Rows from block 8 of the encoder of a small masked spectrogram model, named by matrix and row number. Rows with one number belong to one neuron. Each number is 500 + 40 x the weight over its row's rms, rounded and kept within 0 to 999. All counts start at 0. Numbers have three digits each.
After each neuron's rows are labels from the 100 clips, of 14976, where the neuron reaches its highest value: "strongest on" is what is common among them. Only what is clearly more common there than usual is listed. The data: synthesised sound scenes: up to three everyday sounds over a background.
# fc1: MLP up (encoder.blocks.8.mlp.fc1.weight, 256x128), inputs 0-63
# fc2: MLP down (encoder.blocks.8.mlp.fc2.weight, 128x256, transposed), outputs 0-63

fc1.143:470510475459459567452456479451469472488495523605514502531463544582569497525499532538499561513449532514553473514574454555464549548516457488540505467472426447492567479517498428423477495526451561
fc2.143:526531462565492426507487555484535526518467485524447562540474476556546475518520527557450483458546492469532429497501465454498433474469488465474522430465532521441480546428512564493500515523448495
strongest on: siren; first sound: siren; applause

fc1.251:511516537451545528435499570422434514466590445497468517473452503530550432528485453446473513444413537509563497484511493498438460538524475533520476538493467516476553556514473474507417549581468421
fc2.251:531488472526488543463455466466497410508432482454460518526493494552506505506557512517512485488552527541574478500522511432528495407502533467490500513564523509540450531471509518434536546435465511
strongest on: laser zap; first sound: laser zap

fc1.111:494515529501558470448474539468490451464543483447577541540474527531548469470549573443565455469507476524508456572567509437445530514533536490509536468511576485466446525464515525476485493497533417
fc2.111:506537532539587463536488490450526467462457456424555549466483516441534533494456498520470542444510507540531452625527585516524588526526481520541468445561514448464515531466548489507539493513557526
strongest on: laser zap; first sound: laser zap

fc1.58:475519452538497557574500540484460452492502564507530504539509521466490523442539472444485562499407461460476457488532461524474508488435486465506471585451471505512435499520465454455446514444542500
fc2.58:521470493471532455421503530493544464504494425523534527518527449445497483477421510506468510560542572538565515505462543472475515575581498501548498474523495509518572495567400533514526449541494534
strongest on: applause

fc1.147:446547456494456554516433517493490487485573492450501486521540463489537478402494524502450482436545536485492466511543518467475551480498545474494502452578530493498448429553455541510525518599569561
fc2.147:533510538523517490557506512510509488518404551501463444556502549450423561595517490469487476521464496518500530477476404538530513522561469493462552501501453494476536496469514516486516506501461485
strongest on: background: none; howling

fc1.121:511522549463506582481438444413531527542526433547463575444456505489467539503439540464505508528523463460492549538502560469489508502475474497469560490458531498537541474475558486532534517571474499
fc2.121:486501507460474551492448527444511529522558508467581531422494464434582453486458538514534524527537550485490534452496463529505461492563502580501496501506556490485510472451459458507520447509588510
strongest on: zipper; first sound: zipper; spray hiss; first sound: spray hiss

fc1.213:576534622522525465477521502499398573500496478438541503418525517486567462484548565539479423439565468515431454481523497522505517581574496431450495448491435528542520457477509438547541511481470492
fc2.213:475448504502487439460459541546487522579472461528532488501515475572580429543566556503477530497433497478528478502525493397459422508479490494532489481472517461496495474440458510538483489511493513
strongest on: footsteps; first sound: footsteps; number of sounds: 3

fc1.125:572501528426544493473491539482487480492545517549440474498471461573562474557549558454482546563519510529504492543463545541506535482494533419474460513524571433487477441520434566559442459495464506
fc2.125:420457505507497426463520492505500517563460472469552504526542517537528485570522485547423565455485483456493491486519496529427471504504506574463492487448529531444473524424469565444592443516529488
strongest on: laser zap; first sound: laser zap

fc1.52:471533455512494582475544507512475541455545566545459509521534401437639487560466442531521503544580521505479490492498463562493543502507491483523472532508483497521462427437458418536473522524513493
fc2.52:487447570553462427463439439462468431495497529464510521561476528485561512465498476458516544482487459518496538494534458485450582485524550493512534526462527473439564452531490474467490538544574457
strongest on: background: none; doorbell; melody

fc1.20:502509466538526471451507441581475471495486516568472561556509552525486498515543455516428492465457527524545427500523538527538514514501488460540494505493468448462429550445449557444514469465534533
fc2.20:473515489502468556453405523512471509544473511478549441555449513509482520475492490520548512451503516555429561499539492482515473568524486530520512497529459513533497531500588506537577589529505439
strongest on: applause; footsteps; siren

fc1.141:550604525540492539544514615539481490469538480534517472493458556534570511467520500470479547475556458466489477524484554480467401524464429456496495535502503419424489523558466484531435432528469573
fc2.141:468473472431518528466504466474487608493460578448540478529495492505516439471546484517446491453442518518471566573523428484462482536486507582573469547449451518527472507498562510511555542440415469
strongest on: water drop; background: none; first sound: water drop

fc1.131:538505502482461494544573482488494458622557441503470417497482461555531484525425520577574495557482469541511440516485542524433542489500457533535547391445537516499519526475510486503552483471536525
fc2.131:427513466427498509520435535523489517449473514474460564460482519487461504500479425482511536433436515467507550478486513563536425450542511497483455500547525507558511409526546549484432520519475502
strongest on: siren; first sound: siren; water drop

fc1.35:475546514467434533507471577529488486481566499513489486436501551516553517511509493515479536547423564505427438480502528515530482490526524460447466424501450502451479492508556538573493478624517572
fc2.35:559495444460473550473531462551496422495428547540445476474551529496543439485470508463480534531476504525525460440488518464522508498465506571449506486535461499413517500514574470526522569548593526
strongest on: chatter

fc1.27:541471405507444529539505560436425459426504477578522527507464471589569540516550524456502461481509537467531503438474450500503544504472428523499503521470486490532529524494481452486536510482529546
fc2.27:542478460455540486486529515540490502529471505500487546528523520480516487495587523534461569501537521478415448453512440467475576509501572425519506488444540551427506562526417492556511527458481510
strongest on: coin spinning; first sound: coin spinning

fc1.211:524528455497447513483409461480510463478552515504564522499502500518527531465511498498531520456441531514489519529552518517522474596537546484514424465531464455458484452478524524508501550499554461
fc2.211:571511479501465502481536476486524533511489457474490496512545453524479440505548492486450522492475558481551571512495441542508509527510481481505471584463573469528510477464394517472465475479486507
strongest on: applause

fc1.179:585474461516560475487430493510451524497480508456523477510474507524555505534462544402494558539561544505487508484505507447467504508399459481517451497490477512515461533458451546509495504464498455
fc2.179:448544504526443466557481504505486505508488511527556478465463554522506558492486471469552522537499520479462548498502524510456511445506481502471521506520520593524489486441504498543506506527461518
strongest on: applause

fc1.238:460513454514403489581532547471484480489492519474484510444544524464488493506545532510465580538475524490500518517518432548456483553514479524496480557493469498511492521454532495500499584495548518
fc2.238:461485440546471487394500530476426527442516526496476502531494487462490531559503541473539537534502525534434550520481480517544567521524524501449581576417522463510496529487444569524536486539515519
strongest on: coin spinning; first sound: coin spinning

fc1.16:511522503563490443532393525519504584493523463526501466499466527423495449499543536476445468488494379485508486459497485540550424437458458473507524466499520486517461461505519475578587451511531500
fc2.16:513487498517509480473504545606459518531489475538505455459506508521544504437561526535489495502510515527459487526511514477511451475525386515505412451454476459480470452498488487532469535500454537
strongest on: footsteps; first sound: footsteps; background: none

fc1.217:487484487495530525503491502448468432520550546522460474489564483511499508415531542418503525528484570454485561495545471494491526559478557504504496528581532476515475539479486577524517468463536488
fc2.217:501491580520523497467514553600490451522568539491454425469546549493530529503484579444550447486467527525468530483474498423581483531505455551523475494459439502471492531461558482570507533453481548
strongest on: laser zap; first sound: laser zap

fc1.10:549510480491443542422488482474516536494506492463460484476419531525479533452586468465484492455467457512546488505583507460539523569498539427516532475488506489496427459463514463513487466546426531
fc2.10:494468515477538493490507558468557544458551457499521577535476519464463524494470499505507495563527510493548549476460545475464476463451456518502504533441440517563519480581573538520545505513526452
strongest on: chatter

fc1.13:514628548535479505487532587546505558456508512467482516374498584523516508532507483526483481512501463545431468511486490484517463484505546507500499453466437558502518485527530479559540538452452549
fc2.13:481525509481489512462414519457450537548471570540483490497579450483587481559483568483484426534520529531460488460454475402563563513530463439466492472496429469523522497512491451546482474505451441
strongest on: chatter

fc1.244:492565553515497522491483439450503498453447458568461477582478560477449477463440545424487516467515529519529456555536514529525493459546536473539440584530469506429395387552502462527489462513451529
fc2.244:470436460569464548427479589545470512502505464439538562545441494490409489501531490443479468554518532461470484479505485463549491514527495445479534541522507508513487499481452493533541483451519490
strongest on: background: none; siren; first sound: siren

fc1.148:526509557500507587508513556467485478537467487463526532555412531591551536434497547549461459438455537515491555493503539491444489469550508514527506487482458479468511537457487499459518524498472433
fc2.148:549499556410465554446504496483509446546475447430506517534510548472487469491470492515495504498490564619494524522514443477559486543520511409490435514497463545552465521471524563475455454583429498
strongest on: laser zap; first sound: laser zap; footsteps; first sound: footsteps

fc1.137:463511491533411490550494564497498475412550502497553559530531472549488496567534468483483600524422513466554409491501458489512549542472495482526532468534468426575457479459502529490491520529499537
fc2.137:530507500496566565573458536506504511492497541507488518482481493449521528464531480505546559448495550401498440476445396386514519492569511541506490479509480490484529546605519551443454552507489409
strongest on: laser zap; stream

fc1.164:524462434516592434430511525488480558491467460518527533476507496516526435492491502470469511528544447501488526503538480513530489612441489561393486489548510580552474484461591546498473498480542457
fc2.164:500453475454447511508564507405499469478527537532525597516490528492565472490468533489497555499517455547422496401501475509514437439482518441519548549443499508539528479545481492535495501552575487
strongest on: chatter; bird chirping; background: applause

fc1.98:435502437506429500483534539468430425462492511536483470509524553491539489548570563424521569509481480568481467500445470515507556504441552565537543518551457499454456421442531486506541477446524448
fc2.98:514530523522513465485463578518498553568565452506466473522470455548508445537601560492513537465509502445499536480527473451497445452496520462504483529483558466502455489395482544493465519453485512
strongest on: background: none; laser zap; first sound: laser zap

fc1.183:538453512510443460515470454491514536469538498526504497555519472496538483498526515528509587521493532498521437474540476507502482482409566497515509516504501525562472492452513546492498467461543494
fc2.183:563491495526447550524467515411526455523493451464549454460537508414530461505498525534558438516543489571425530555567551522476501535491488465475463515523499541530408487490497455478447512560491480
strongest on: coughing; explosion; first sound: coughing; first sound: explosion

fc1.140:533477450525511486488475563563419536530592538429448507468516462534435560508520529513543549478428539515446464471520495514468538553477521555474492392458495462512514540520523472482519517476436516
fc2.140:552446455559476499529459554500475540485494413508579475458463480480542525479555541531520541542476449438483535442448540512466525556517463539449565585457514435484484489455430566393509534475504486
strongest on: coin spinning; first sound: coin spinning

fc1.87:460583479452499501566521513505525460473487546549478496541498572549510467503590472444538527531457470447509514522465506472548493489457520464539515559379512460507535491499486482458486559510454426
fc2.87:517423499511528502444508478463487469497514501555482520527472431481437486513498462511513507494490476510506512533495472550483493546586482536534485523500425512479437417521478489545496422469497536
strongest on: applause

fc1.232:498461487477482550527547502544481426429499543499464568523509493512511498545524463514529539553504442502549446535523453475515512538547483482436444504451488498445463492476560540526479469544518462
fc2.232:529536534562506459500526438502465417581581518508466478527484511566422478495517493510512491460426501458490496452486553477457512531512488504500501509514497557446510530484510416499504534458526581
strongest on: applause; laser zap

fc1.250:492573507456566498483478478441468455469518503485450591530487455421538499513523474463463511482479463561583487476530486524473468451547594516420459522532473544534450498524478583513414506499492480
fc2.250:451574528472410551454429501433518568544506431501571480499517474541500561500519508497483530537540456461483429516526487548512517530447540548485486510461574471453507522452476463442472492464550484
strongest on: siren; first sound: siren; laser zap; first sound: laser zap

fc1.90:549475502581475559514423576474516569524459484561534578486481477543531546519456514512555455518451508474487561521567414460438494486438459474507527524583476464505504440536438501531541521459486496
fc2.90:464539532462506484483488417545517425536544478509421484455494513509477516477476499466488532452509460552522559557519525503463489523525480460489408468481460538448500455451522555480471508561503481
strongest on: footsteps; first sound: footsteps

fc1.9:450463422462458513472500558512462522591542534467573447546454553499472551456486497561494529537528432491448496530509474505540492554466427539561518463474505472482540487478431451485470531567411483
fc2.9:478520481581432407504499623507470491525498463460508474518494533520506489539515505519545502544493491439488478500438414471491455494482500506507541518464509516538518488578489524559454572502496468
strongest on: coin spinning; first sound: coin spinning; clock ticking

fc1.218:528510529474493507430520469567496464437583477521475466537493490543472488459574546445540563451486489493455520519461499496465534545463512539491525475462552485500523512464494527566531562470437513
fc2.218:479489494520558387508505504404478483564463463523538458553549553476524467525479481517480603551494490453446492441569465549565476459496456500509484551476553447496532500494532448419513494560434504
strongest on: coin spinning; first sound: coin spinning

fc1.181:505529558476550540537552553502464428454538536467500423461476528471476504567467547512513549493533481490545438471501458495474527449445501446499518457581543531472413441528455532548475485488445477
fc2.181:517493543529504373585493463550490435471542450543533483523437506462449468440496552514480476442569546495542500535545513556470550442563505539478511464525479472537535543473499482474486486521495524
strongest on: laser zap; first sound: laser zap; background: none

fc1.157:511592476467480505534536479499458567491556536513476466488474538513499498540477504543542522458384542494447469519462518495567497535580485493467454483494444509436493528478479492497482604508498514
fc2.157:470539518491548452455489468515483549513440534507488493535530421448499522537540495576492410524548507481531457572474475505531559486441572493527601507485575423432529429494492490481495484533485506
strongest on: chatter

fc1.242:499524469500475492545454447504438492492487541499449524451534514556513462436513518411460548468474446511482484476465465496473484565503527490506494487465436462471542509477488496570508545515478580
fc2.242:480476411524516538500510481540489491573485537524492501494544520453468470435489481580527472464536483460519422503488519488497516551491423535517470478583483486522541506523563444489438531453575518
strongest on: footsteps; first sound: footsteps; knocking; ball bouncing